config = dict(
    dataset='synthesised sound scenes: up to three everyday sounds over a background',
    train_examples=26041,
    hop_length=160,
    encoder_arch='quartznet',
    encoder_depths=[4, 9, 4],
    encoder_stem='single',
    decoder_width=192,
    decoder_dropout=0.05,
    decoder_connector='linear',
    beta1=0.9,
    beta2=0.95,
)
Rows from block 5 of the audio encoder of a small audio captioner, named by matrix and row number. Rows with one number belong to one channel. Each number is 128 + 24 x the weight over its row's rms, rounded and kept within 0 to 255. All counts start at 0. Numbers have three digits each.
After each channel's rows are labels from the 100 clips, of 14976, where the channel reaches its highest value: "strongest on" is what is common among them. Only what is clearly more common there than usual is listed. The data: synthesised sound scenes: up to three everyday sounds over a background.
# convs1: first pointwise conv (encoder.blocks.5.convs.1.weight, 144x144x1), inputs 0-143
# convs3: second pointwise conv (encoder.blocks.5.convs.3.weight, 144x144x1, transposed), outputs 0-143

convs1.9:113170104109142154112113125159132120132111129175144131152132134131126146126125096103115153089077162100114126147131135150115147091144122100124149173134147141144102169169180147137138107137116121115137175111133150134120145159174140149161117140135143099154111161103155133124131174160157103099128132134148116133148172149179111120123119140093136128129145139129086137068123134126157125165083142139094144115090080125166096111121089085152101
convs3.9:153099068123094143107186155153113110126160142145141127161134077110123154137095135120159135100107146102144166100123124141125130132162117145109138138146122095119111161116117126166123127105139143132151108106120129160149111102130125106146120121158113150144164093103109088146148122096121190116160146093145127112162102140132103124136129131144122111135104123214119125103127110111162115174114207124100133092141125146099092124132136133093138
strongest on: muffled (low-pass); reverberation; text has "reverberant"

convs1.12:078153121103127172156190158121149120137105112126180126110091116142115113133122113118155108114104114104124119138141152124154123125164166077149119115143138100119104149148115129141095128102169099162120135094072109158162107159113117160118112137109135118148105167093137084152134126162156123101133116126108148152152129132111121161154146131125168121104115134129168116139102147091126119118150087093100057140156132131182103111133119107108123
convs3.12:101141137129137151194143110150122129126129083132122142114145137150110133157097185109130142132139129104155148081146155106112083122108134070162143139121081083087124131114101089109095124106113119111082100115106129131130109157137119179125108125123138200107147167125156125144139136115134102137135124155099128133145124169104125131133131126145144175132105131148128127103169152118159141198172128167138154108124121146146140146151147137133097
strongest on: electric buzz

convs1.54:118115148141128124146070126109167127168130165137152174096083139119126125149109112103105163118146146097098100125122117133136126134131108093191148111118133158156107099122182118156151142158084144161153132097107193122110171165100171159128115135083095122118111123116104097135134109124115145148153107089110104143125139158136151115117127133105080158122174154128121081133143125117118149150127113145127154106161105136152144150123123165138146
convs3.54:066130093152090123133118125163129135153129092117098135149157130105120146105122157115090154109085109128136141115139143142155105093115160135139095150108106096095141111128093061111111125125121122124162107105126112152114149138142091112165111136157114154157139201134117131098134107100159101148131108108069125130146171167112104153108140112094129138133102148165144114114133115165115123114090145095167124149135105077129133108148128115155107
strongest on: glass breaking; first sound: glass breaking

convs1.137:120159163156098126132165117124178170118096103109139134156154155100082119130161068149174082123128116109136120159124113138155134102121112122154165155118092153119151090155100140103144117114128108137146138138097113137137100106138121100135144120157151095138131176112134129136159131119155149105131127185154142147133133148126177171126115133129138097089103093149165118139116139152140154099094113110124114118128121140114119052130110091159153
convs3.137:094133147140121142117120141117154122109105095095142148103112101135155121168133083106120151054144131170183115138141130144107115154121107178124125149120116149167116102119081146162129149179103106156120103125101122152118098040130136119119131124121109131148105138124088156113161156128121134140109127141140155095144132107093132146130143133119121085117129109122146134122097090094111084162118135104141112153128134111112113121130124067088095
strongest on: background: none; car horn

convs1.74:132122134138139130108119110122158121123144070103106094110146144166114137116104138138112111104094164101156122130102137113162128168158184142156104092106093141160141146119120138104114119123129140152124142151142144109162086115135185145109133151181137114122131148131156140104077117130148106205102135146116109096152137115156159135143104145127132158106065120104157131115169132106114139162112112089095125179139116145164147140101131149141136
convs3.74:098154142123142144111111156110158137160135151103135077136115137122137143119166094116102124108175087118135153091151160120152129110175132104105165143114159157157123123133143171105120128154143102120096107143107132172082149121133150163119133157099141173168176177137140087090157155116147110141150138125103121135101123160152102104127087116140132120106130140072119154145106130152141088133154127141101155141164110127147132129153121078159123
strongest on: church bell; fly buzzing

convs1.62:105129119114134158097122108126126099108134167160144103109095125152167178116168159126109149140157149126121121191131121110178129157147129107143142107083124155138139124126129107167131116165109120144105167131126113134111154102115131180133113124108095116133109130117099094148123156134116123150157130142137118131183139107138099106160151150098108190133157139115147135112105169127052079163109139112157119130121120142149150135160143086168126
convs3.62:172137098131110154114114108138099151119093123109165110116118136128103112114140129161121153153095095162134129071141123140172136082103138127113100155115168133116111123127138126116134143148139127134138199145150111125158110107105153105141120125134141145115107155155085134049129101139082123136094101094079109119142141142100130092111134136093106144126113088134115126124147134158150130090111148105118123113140172097146111115100138085123060
strongest on: coin spinning; first sound: coin spinning

convs1.2:156125105156102147130128155121111153120143140141140121129125156169081144119145178126144134179138144133170133129104152116110155147185101094119109131109109138120134171139140128141169092162191108152124129136145161117135163165142093106135144146106136128146115113085090162121088133103072130132130153089139120132142126108089130132114120153130128144136121106167109119144144073143100132147116101146119131164117084152148175115192108146141122
convs3.2:148098123078158140117139174160145110145106143149165090161120145130093128088139104163113162103127153121115134126127105091093146108113132161113124134144131086124151137153130164147149108109090095101136139127104141143136090062130086087112117114110079091133129098132170111145077148092152133118116126150114162141110161138082084157170134150117129133155134104128108130142119102110109130118128146133119127067120132142121165134096101123132105
strongest on: doorbell; howling

convs1.44:112097107150112163131126127162088130149112093124121123132125126167138136118148126128127117172105143127104144116107137123139155117110172150130090144065131126098115096100169093127140127139106111088171125090185161133117139136112141123109118148144141102116159091112138146125145153136114113102128152149075132124080084138145105134102124112125123115122128164124130113167068108119156150104141182082113094116147116066090148138164120143151113
convs3.44:138150039142144112127133100164113128165138150110139162120151106092136122129112169129132156157123148122156147103135100105124085098093124142122094108111117048126162130122075085128073136129076096119123090126130154128101111109117107148119119135129124062135134136113121108147107122129102135147120135144088077134133104100131109130141125140104161149141123121172133108127131109147132136136128083138164156143133148121146132154096118160124152
strongest on: number of sounds: 1; background: none; knocking

convs1.25:107139143129079148143090097089171116108133117127126142130123111136137169107091097126148168095093143092108141130120108123139081111174111157156167148123165116096127127170108116100126126174104132135101204090131139104120162151134116096149124094116126127139089192134100123119147148129129069116158141098155095123134132125145119174116111137120077143118132104145110114121141122143103136127134114127096091146133116119123121106110096157123099
convs3.25:065164111114084116123126120108127137132082190121100119131132123107115146107112161168106172142101182156143095100136130137148149153117135118135116114138130147113100152140112119132118088127119118139119151075164153103167100174128122134127137134146159195154137150142141119162120108102137161120127110150087139111106108102152110157154144115092125073104116140117128122092143133127165128128098139146158131100138085157163142136091152164134135
strongest on: phone ringing

convs1.42:120117165114150139169151122098136168148172113096090173089111122107159116180116141144112164142150173136085148155117103120108063098095143149153159174076141163144184145143153128103138117131112126097147145143103134096110133133115132134153143130159136103144155150111111145116134161153122105126162118085132136134157096152151130126096149125155122108122131100105171138120110109107124094133110111110108121125136135121139127179110113136121177
convs3.42:112117156175110120129135137126130138127107102113127135131143161123135121110151114132155115147092127148138156137123108107093156087094110085168123120142132141114154161150131124186100169090181136102142150185147125168118100116088092143159057110129115091088144141154109141151124118119121126158118140082138141104166133105106109125115114123104108127129089090152119115139116095119118096098137155088106126095104117145116099091108112123083108
strongest on: background: none; clipping; text has "clipped"

convs1.96:142159140186120109142104134148145075117133133098091093115137159108078129125172114131128146107125137158129121138155159122136142107159142125133167168159161151097140171138093106134169111126153147130071183102152051145169112099110125140131138105135143101115139118120130118095112073137122136100141179101130126144116109134119124137112108130165128128120136171168167159128105113114132120087107133106122156122123138128116106149146113093143128
convs3.96:182139103085127115136144105108129131139146115128137154155155115129118141158114129134132098159114122167162096135124105116135078116106119186139157117113114115143122081127148113132120118129128143119127104142118133143125092088134133116138130168152146142175130116097094114150124115138132079127091106138103116161166147186150119144124072118112179152110143155117199100106155104115077094131164160109150157102126130087113137152149160119128138
strongest on: knocking; first sound: knocking

convs1.61:157148124124130123084119119144139116182133125094107127122135105151124119056130108098088081150105100151157133131123151104097117123146081091131140081107110129058154118123124125162133161118153149136150132152142148122144148124191164100089120119093115173069102097120154139129169085160165113125122109081104132134151121124120114137148103142149103134136114115108139120127144138149127138123119107092119120165172113130131132141111132103108124
convs3.61:105154111129129165132159171161179096136135132124149102147137144126116092151165143128136129121143125134182162131069141137147122121125129105145148100137098127163118156165078137156118145120145157160121144145167125146119136168061082160173135091109124161098105120175121137108141143128123119158119165143165136132132125151152148136141114128096175128121112123091120097100141133094134123149132132123105152110107143122173114171172090134130146
strongest on: background: none; muffled (low-pass)

convs1.91:078112126107131122153200150094118118153154141137131125133117140152137109140111171154100083114147153115113136104104160122132102132072140117128148134113119090101108076164136093125143107117124118141139128145072090094098129153121124117123096130122149119111128141097178113151140109161094153128130120133151122143118097103186093124167119103133118158176160131079164096149129138122158152131087106122116123124106149132100166122166127106122138
convs3.91:113100127112112096145178096116117142123141131214096140109093111153095131143123160083111081134123129120113119144145106191130104147163123098127137157127128147115083144142143126141119148134167139149137131140174182093188124143131145129116133122117110172096076129164139151127077150095100141098170108125133136087106125127133133128127154130126177134124087115164115152120140131133108126140140137162128122118142113121133118139155145151096101
strongest on: whistle

convs1.76:120129136149094105128148137161120158101118123125160160127118142143109116152125127161171126102110128142143106143115115138129103089079178159079148171134163125110132145127115141194084135125106151138157111116137121140091127114155107146111164130185114118138135117085137099098051125151151143125105125131165103130111126159133119099131134148090136109099163132130143130146128155133086134160125131157127125125169142134126173178123120153089171
convs3.76:150088080092130098156097168192135116126111128115105163159093175077095136156138137135085107159158146139124132093134157148116126138142163130147155134125141129152075120147123133104117144160089113109130108128157163149122145145111118111109111127136117137088130122104117151145109102130120131096124106183134096150165134099148159142147110123082081116119137127145147124162119110133088136106117149124083102123139112132078108099109165110120151
strongest on: reverberation; text has "room"; text has "reverberant"

convs1.11:130178081176139160115142146079099161136095095157140130110125129131139115164116149150152106145131106134128109111110102122157123127119108130104156147151107124146130143157129148143109107136183119155145133098114083104150154129104147170114139126090129089149116162107147122190127101126111115141125144087087136150141151105082111138143157094137128116122168161122157132164154136088136114156110125139099116139149162163146135120092103090078105
convs3.11:136134093110142132090158073111138137138119095185111137132138099095105143105163109149159098175124150144138135150122108128120120117115128130116166122124124102131112146094117099136181107093147078126167126152086087105178144120093133142124147117139107127124119077123115127140124120162142142135099129152101095131129154067173106141122188113131122119128139121143119116099101098118089105102133127135123089148098102078075138145114110130117123
strongest on: hammering

convs1.68:113106125128156139119111100172122128174122111083133140128093144108165112131127134131124141101165128127125155144137158146110137147185097145075092089158125167124129140134148142108135133132163154100089125134154156110138097113119132141171151131104122140088091137124125114147169134120133111108142097125112154122142108155131121150095133129148157157096106146107168182150114140107070155162118113162123094149128164120062151098127129178152112
convs3.68:120119150145117167141157149112136096121137127136180107116118129117148154164136127128130159120180132142152158136100175122116131121131148102152129113123125121133134157137109116118139117125087124114123166101153108117176113157149169163160120116096126194124134121151113137161151183163155140151147124175140136126153119140169112130118119122187150201128121187114130149177145159159159119154100127139119154153105145118128100156160128139119102
strongest on: number of sounds: 1; background: none; door slam

convs1.64:132102098144139110127132161115118152116137135107192136124084159130121104141123080148107125118147124167114152129078147122135148134144129129131128135119152126146175146127155084081162132118111161144124166174142102122128122106122105139181103110142129088106082126117171115111180121118108130157113113146097097112141160150119129129138122108150066150079163139138131145102107163131124107137132140138138164091145110141130140144107100187181123
convs3.64:147135096141146107112110158193134131118146117138111099147095118142114155090125161105114144144103098137106159095126087096123102103106106119123127134144118108113111136100133102086115116079113128084095137103131128123090104084116120084090137137156126130102125122128072119135081140128110118149147120087106131117138130120129111135129132101118116112194146139108173103144054128155117121113108060106111112114134082112143131109129119157152104
strongest on: number of sounds: 1

convs1.39:146115164144145102141129191129164101160120118159095119146125104141156144170158119137194150138140128142093096120112143097157122147123141153094155132125145103103115152154091181077106098079119103090121134123121149134172165154135105098123150166128175097170102154128154089123149139138127136143125115109134131115111149164168108148139123138125137105105100126110146111172143139112120138136135121111138099168156130136111110133123159168156110
convs3.39:146116138144132109122136119122140087179114142108139099118150170109145135120104065101123143124102149168146111140116151086106133139183119162132121139122136106136138107095115127166125111109172145133131105136110108103127174159123120109180173130122130104158119075117088117118179123142145144144149136164130152095155125089138131153114153120129152127080131096144149131103130136071110139092121141126161174130100093105079142171138119121115124
strongest on: electric buzz

convs1.1:153105096115173118119088100096126100123135144142161159136175156115131118154131113086118150126084151151142145143135094177140117180168140103074117111134083086122162099109129130137172072151125125118141113098144128158125144152124166157134097117123133132118125126129138117098161163130151134140154089111103127154133087120117166182143140101142124085137112153114134125113152119092116118159128157164123151133138106138098150141110135152098090
convs3.1:114090061126128120142088137146121144116140092161144084163119169102125112169111109125101108139115127117113135134141168160147137154171156095168087116137097130159112130106117136147112159095131121113126110149132105130111074120100076127123131095130110115101156113138136092143195111076121137122164134106135136133163105129117142147140145104106154154145104140154108113125139118128099183154132126136095128095119091125137181115119127098116090
strongest on: number of sounds: 1

convs1.86:169149103121117133138142143164161114090181143118131159088112106123162130111107159129133094074114121126149106139109115086131115154136069135121147104131131134142181105150119132125124121092118101136139159146134111153143108163162111131104121126107113118115095107089168142155101123127138120129133102110136126166140175062079138156139108136097166128159103108117141134136161102107142095174114097129095167091113103149144095097145117114132128
convs3.86:146146138119155128087132121108117178120122135159134139137130107114150121145164142125130139150095132090111137125097133115079053143119137133088142111134142097099136129145124126126092105080107154111133132131115112139166157145123147128153165163124096112115171122085129120150081127171156126121145083128133141111127125139149100145123125108173079147152117110112102132118151121136144146108099116059175124121094182090110161108106151136099164
strongest on: muffled (low-pass); footsteps

convs1.138:132090120132100161146155127144142116161132073127124130161136139162119172132096128084168118160115157108109117141111150128167115094156078151153108131107141126136093111138156098146118162142135137128172124128098073143106111103168099169107134103163156111115102112105136107072124094173114095114142185128091119128158118116106144135149111134138094083115092129146127129152135139076136120116125131103137097114170146115155109127133147128139125
convs3.138:160128051127131137118117124133104131108150093156116122120140147106137099110149106140182074108037120129098146134126064130137122112172147121113130100123110129143104156145132126125163154091147143111145122119087118101154109130118088137145121141110118095120121112092122138117143117132122121134115133079150121127146080099129132166118150147142124125094069129113130124141142114132080140104093116130102134150098136120109136153117142149055126
strongest on: electric buzz

convs1.103:106129127123113097133077125093117146125143075120142123108163158127125159091131116111151111072085141158171147141149122123148090115126131140140169113129112130131108106090170126128134161150098106185132118141111155171141125135100102114140128118140118077141118156133095160111101105118117124152077142154135135140103145156106155157104162178144145125172162126085121128157099158143101136131095094107123158160129148133153148134141096167131152
convs3.103:100161148170109149117121091146142179121147129158131154134089107151159101140173108124116075140159150159116144132089124116127109157126100124094099077112124120102094090142114140114140131127148130112097135119125126142150123101106138126170098114142107083131126173084136092121114134126102103117102104155138120165149124170148146130139144166120133063154120087120114132150121129131120108111125116169144139120105103118076122090146172151147171
strongest on: coin spinning; background: wind

convs1.24:165122114115135164129147074118163137127133086148125134065147128125132167129103142089147113093084098106128116135170141145169132138106111119152159168091123086138127116148097137126121130097102104130143126135147169156103159143132167118136115169122116115093137151148075136155118149139163162086160146172118101145146155118164102123114127136157098094123175115099097136136137131133168117105106153122113121140125148107089144130108129141163094
convs3.24:129092133099155146117107119157118128158148111182142093170128138128162149147143085118137087125122156107138123099121123146127152166167134194115097129157106117124124118145135165180096125106134115090102118131131136139114134114119110135091152142108145120158088124145149102106141104161134164111122126146162189116147092169127099143098088096102094126058081090123096144131121114101113131101152170141140126114132141128131119146117145110135125
strongest on: electric buzz

convs1.122:147130154151150151157148141150153109141105143167115095152182157114094119151136121158076103173107144149130124124133125118142103103119126161157139148104145145111133116119113093123069128165102133106181100143132138106139144127127137129078086141134140154143153135130135130127148142170141129093153111087111105126141159154133128128167135128107128094165145120152118137123081166106180141140105130096112082131146128118106144202107116079132125
convs3.122:139117105157079150135170086131193139121092106135142107115135144117130136105151116138139097123109104156152120154106115166145075159159104158161144116110120080101139112119156095133110130092148133149129140148166148154169147144124156139151138125163092178151158135156113137117100137157099080117165104140125140165168134132132131175140129132134120130122148098133094109131137116158109121123142134145101167125170194140127117123121143144138170
strongest on: knocking; first sound: knocking

convs1.118:125098137122130128134164103163127136110106096114101122110117088177119075175099139077054119152118112154160118158092130092134168116139151104096116119152102105129114166187129149107126121137086145161131098136170146133123165138110114119117132114149123127147144085140111166101130147172114177132132113078111122126171145126094129119117117146125138113119138122096119141143089153137169142133148143105120125112134163147110107166128147143149114
convs3.118:149130165142092146113096100083150138120119090145127084144123100148137128140143135140126137143127160114097133145100143162157102093109091134128136117132127152101103099086163087173202129129077134124101128100156131113131153152150167105129140128116122112156121142180105115092101136143119098151129119138146146174140158136164107122119142110133134146138162102083106143098134131153148095099137155118111119122135153113111120165163120110160194
strongest on: background: none; church bell

convs1.85:140134127177149114155161129162112161164142160194154142114109154136114147144125164162166169133172153127128081141140146138175087134166173151127107152118113124109092126141115122110145107141091168127107139172129131139135133144095101096158085168093134126111123127122132114128126155138119194117151127151157146170125107137171185123127139130109122107144169144136133127162120147127167097130135147139112144152119118122094139133113126102149116
convs3.85:139143128131121129187101166123125125097130129132141104127135074176166146165138138159152144109113082154164136116140132104117156186152111176124143145117133175131127146131137164088128129157137148145116108119122125131096224117154141171111124156153125186155142144120156178104119114089126169144134129145109153128123130155130147143122105144116122120116137123133135106131116171136123103164107115117114131086099091157116109109105145145131142
strongest on: glass breaking; first sound: glass breaking

convs1.13:177155126183104150127110115174129132122099128105101116109100136087110115119119141140095151089120150103155157156116141078163102121121099135120125124128135109125128104129119161105112115130095122116112103146108165092144139133199148134135098134129181137141146120139129121098134090098159128152140133143101164093159165155108148109101098090109126116144110107149121109092169112137137172114071105177160125128146116134128111148165112114125090
convs3.13:111126100113156120120095117127149096165116137083154170132126088120095135131095101117131132133134141097106120114149141131131150169125148123128116109121138168162122079110133118090098090119132118096087100115082130137166082133081133142121145108106152133115099103068111134114131104175098107106067139145124164107132097132157114134129104128115113106130153165130122139157085073145117132121094113135139142137113139104080101125148097094166139
strongest on: background: none; door slam; first sound: door slam

convs1.136:112125168184081092159123138149134162181146103123118131121099132137144081170138106135127150101141130106139136122137085098091136109152128141108137104095076112120092164124136179097084134109107174125139132150146097153128174154132111138179082142129110127119125131136115154105132138098138145148168138146137111151121134142141113094167103143156132114095090125108080129126099136117156127099108112081115123139141151091119124125086146118121137
convs3.136:143085112130117098143089047120131124129133119143095104128137133144127135153117122111124073146118159080136143090143108192114123115134103125116109108108134151119139112123114109196072141141111162104094096162128153131161108117135117183104112147158148094124148168157128095124138121132093155132153118156145144107133129136115124149080105106119157107088105136137133124120131154154071171137118142110121105088138138142149135109119113116118150
strongest on: background: none; door slam; first sound: door slam

convs1.26:137114139137173133116109070162134123110116143128120147128141128139108141090106097089103169104138143135121079147132174118166140123114112099134152171100113094155142144118126101146163130139133150108122142068139120136159177124119148151074114144117144107130140144156116175113157134143147137176145109114137124148122084118111112134120150068090077129135147086163128106101111170157165131144145149091101150136111106147109119127149142139098111
convs3.26:150169150070126090121157151108131091139089114145143139130166147131103132096127100177113109124104138184154149118133099135154091126064166120148065089128147154123087111144112118164156118091098130097143135099133137130145099103118120114098138154159129106147115151165123135147194116133149090119150126121103146143127081106133119116114119127124144117108125135110155080144115134116110148134146091121125098112110099116095142133144122158142156
strongest on: bird chirping

convs1.124:143115147147136093134145103127093100115159159128117133137134135124123138117120107183118120135149146156083121080145092165144111138114145120131135091116121153115099119130073149121105096131122081153156154161089107145120119173184126113123096141079113113137130143069135111114141080084110128147108182109104107141128104150161151111106146116120118154167154134124094106135161102112139123120122134108104169102133116076115140129127106101103086
convs3.124:171125133123149134098113128142126148106129157146085151105126130131135117122108156127082107069181131199145133142136126132138164143137129105089110091152137152167113152132137126137139096125083127127152080129166152083138171115139125142124154119179132132119135134145122147101068119125094129092109150132123125130127148104129131119153116125085123083150169134099116075108107140134117120054148121141143115170108106138125147155135122139136161
strongest on: whistle

convs1.92:135139106141127135137132153115145137128110129165096145122085103122120136120130115119156123158051150149153128114121124128175089178094141147111168121124154108115138095104121113143121185101149126092101128147143166117142123136098169150126149136078117110148167132143139137107106118150114134138133109158143119148166157133124149138094139125151089130093103107180159101146133095127127137134108077164065137118193109124097120151160128110125142
convs3.92:084098158124133178149115151098116141078135103155098129113133110125119144115116130104145107122109036080100154099114120107110107092171139118118124178121098122132121181144133134120131145096120090115116118118119148123150128122145147110143115161142151156134145112112111119106071125153076133139154137149146108148070119151124110098123126107108109102083125152164156140135177130150120129113122115127096140136119136136191100148149133131114115
strongest on: number of sounds: 1; door slam

convs1.128:131142133116090134115103116170147134152112125152141074149099138135107175152127171141105110115090161166098155098123142156147119110163103105158151124108176127117106151117129094189095124113124128122141135127116113056089117111111116147135125116151133106144115128134115096088155088163131089092142125134142108103094095110128138106110126110137133117112077149120131134134147154078103152150130103127167116150105116148114139073115150154099107
convs3.128:122137159150132109101128154113129132093120159158164098116140110132151151113113102105130192104108106182146158121153108139126151164110088167179144146166146124135156099141107148113132114124123105141141149149130097116122120118123149124163139142095127065150109089139144113137144128110160124175114131165132144160124157119095116133124144111120168108100123111150121196150135102138143088106101097092161137100106191141096113150146116129141134
strongest on: electric buzz

convs1.129:123110126124121176127141118141174117131124131106109125142154075127119124124111096172068166135100156125087156138108093158188133145155121081208159139132106133101122187123124147072109109077130124128167135125129108126129113128094123147108107132096142103135132099112136095097116118140160136097104144143114111125114111120153126094143164139128099116151097111130108111138123149121157115136121148081128112113137113085136154113165156127123150
convs3.129:141105062169129162121145118113163119132122147121105094100079142106114131108140111083149105132107125149113124129092091119087121121120139118140122127145126146119080110164125114108112167100154130158138131140128142128139105112131151147130162122115125139119158086107146134183146103149082144118114135116115161119150031109140101119109122132133115082143113116131045125150128158140126105123113127163123102137133129099116104109185126117144145
strongest on: applause

convs1.59:107093148141095069116096175149121137113121163126085102127132115130138122146137135089085178154179093106145115131157132115128108104116124137119128176121109086107143112143160131154104139148083082131084178098159115163095134123104127117125139130129133127151107136132132150098117114136102137136140180116121121121086107106175123105134163109112096156128122174136119102107078130096117110120138119100133157099153097125154137106093100107123126
convs3.59:144098104131124152137149159141125135144153120173115113089144160114159114126164119106061163116106116168151138088127134131130134109099100125090157132163146135112148075098109132164120110125101113120142144142145121155137143121128123094131133140168125075116155114179118131105136097139106135159102109176132129112119157090099165123109116123115119166175130092121173164114130144118120125136144135134176161100108167121132111126138101172071147
strongest on: reverberation; text has "room"; text has "reverberant"; hammering

convs1.10:141135113134152098153093121149113146118162107122146166121100147158168141199115104123165118150145115140151140115104128102120124134110133104193094126163173118157114129132114138109157141104141126091155110161161160137126151128110098103153127108115125142152124147154103104132141108135139159131158120102097149150111121139155151143113140159150085145083123092108137072121129125101117130110121128186130160115157149170130133140068099164170112
convs3.10:135086145159120171144137134099124124142142153159162110110153128118146170182141141134127171109140121149155171192154121150146124118161136158132132133113143165172114175127144107117103139125135131163143161105119143117117123179163169114184127130139144171174162079181122125145120105155087139118116133132149109136115125127154113129120109106132142148080135134130138110131194146112128139109139155099110142148124122147157129154106143124159097
strongest on: number of sounds: 1; white noise

convs1.121:117157128150123131197117097144157113087155124185133129099134127136120119158144138115147119171103086164123140183134146137123086152124103116167136118139090143127083125127162137110109141095104141117182141124115163104105119097140099152149113171138129129125131146100122131087146114176156109177113128136134079164170163153148113133128100154146103104135114101128138137121096110113131113120122106159123138122131147156170154137168116160109096
convs3.121:118126146150131124131141107083088145110109110144104195120135132165091137146110131118090117112145119125114128115105164111146088105102122083115126137129068091119132109155133131120127123131085120103118146125117117151113175146111132144132087129174098159101131133101134140159093135115068139111098137105133087128100164136154113110112151114128119104178159192148156135144140132163086149101126120112099138173147115156142157134118163090135123
strongest on: background: none

convs1.120:124107117132171101103109121074142099131103128122121125160098156150121105180163187168165126114097131113108111119146122138147167134139115170157093111087140161158132190108142161132117099131165125153141155118126101156126152120135168134117141094142133135169128112164128112132138150123140108159145131108119135157165143143101118099154140092140123115125166145137123123110149117088121133117111128099206096097125165150146144112133149154141158
convs3.120:111104099143097138121110151132109112121133106122163113122132131089158134178115175098115134128153092167116133146131148141115124140089127072132128120146142103120130097120109143096148128162132162126122165110117122123149138153137109117158127135148127140095156121165132161182126128094137129136171129199071071125148120112108117134121105094146127145129118140160167109133083190160132120099171123197107136129134146104116148149111125117149126
strongest on: electric buzz

convs1.19:097144119117147163119114144150099127127133114137120118137147137141152161110143079149090105119117144145084144148144147108124113085090147130151179130121141107119152118120079124072105199120122154169095199132170122155140092142118138121119139140135126068106114137123100159176110139081100128122149153112125180122144165161142104139120141129150144109137119125166150169134126125116141088119132140131101127150127150127094097151124133099119128
convs3.19:155149118141120080139128142106105117091135104126087106155118111135145114118116082142144143106092135129127123110133136072099120143096134080136105073156108130127083154123137132128103138140139086137139121144176124096141092112141124157130133136144171132155153117149131141082121161114152131090121138127096151146142148125132133102109106122126179148084144091091154101129082103140071148156114089155080180132132127151141125123113141138090096
strongest on: knocking; first sound: knocking

convs1.83:115104088145130110121110138146087144131133123095090111118086152151127155132117135129122143154152159152123089182133139130165075168104151143197086148119107132121170118080097131102149132142151098143132138111109184118135148129121135160126106105087110130169102164108161098121134130143111123128114154132128134158178111122122120114151133126077135134094130129120136127124119149161126142144130127129177140155142080099149107129158172083131160
convs3.83:094110130175098135137157171109102120113165109127140157135095102123141155155131155160151132097151123112119148158114134160108104143105139113175154115134092138146108151161133177155138126155115161141157115123135139115114120092157125147120113125133122203133113138108133103114131147096164163149142114186123130140114164149136102104140134110119111140115127193134091117122103144187140128185153109156120135110139092137152153103170118161147139
strongest on: coin spinning; first sound: coin spinning

convs1.40:148130127089131123109154157117133102150140134138136167112135096131126141159145133147161130128118111164127110157131144106162088136145131087064123127155173086099098150162171136152124138187106085086121144169148159098156094217120133155139128120149123100158161132119115149123112092170116085121148142131114144149156124116127126120087149152104146107137106137131152094146131127136130124114106142131166129135161141102109146167148141118132120
convs3.40:139146085148130114134178140093143117184136186143158136145154125132133106157152148160104111112134147118105151146148114146135148088131150118136145147155134125077130145148142110163114172162142143164146149129090116134120106149093148107155093106120130154141128125075123144140122130124152164143156112161127177115140125139132117123126154120161142178108153173132107169118150183148107133151130131133201157117136122101079134149128151130095137
strongest on: number of sounds: 1

convs1.6:123143162130101175117138113143112164079144139159099123139148080127090169141148126177111141091117164149154128136143161127131114070166114120204144154121145154138094107146163123118119132048106086145133128091160138126121198135122103122128107109146114114154132139095170135094138118101115121141140125153120114137120144123114104094117122136136131127118121113148131115111170167137181123136134123115113094138130138125116144126109130102110157
convs3.6:122141115168153073156142162127133109117140111149135072138107132145109100141133113101126157119126147136107155102116149138139149181092128147184119142129131163173150121080133208152084111117150105143086141101128162127094169160109126145146121113150114141116099106149131118106124125148113092126128122141154129161156098149160124123132131116164100153147128130139122150130085152086154095159106095147108146110150108120138117083128106116160116
strongest on: church bell; water drop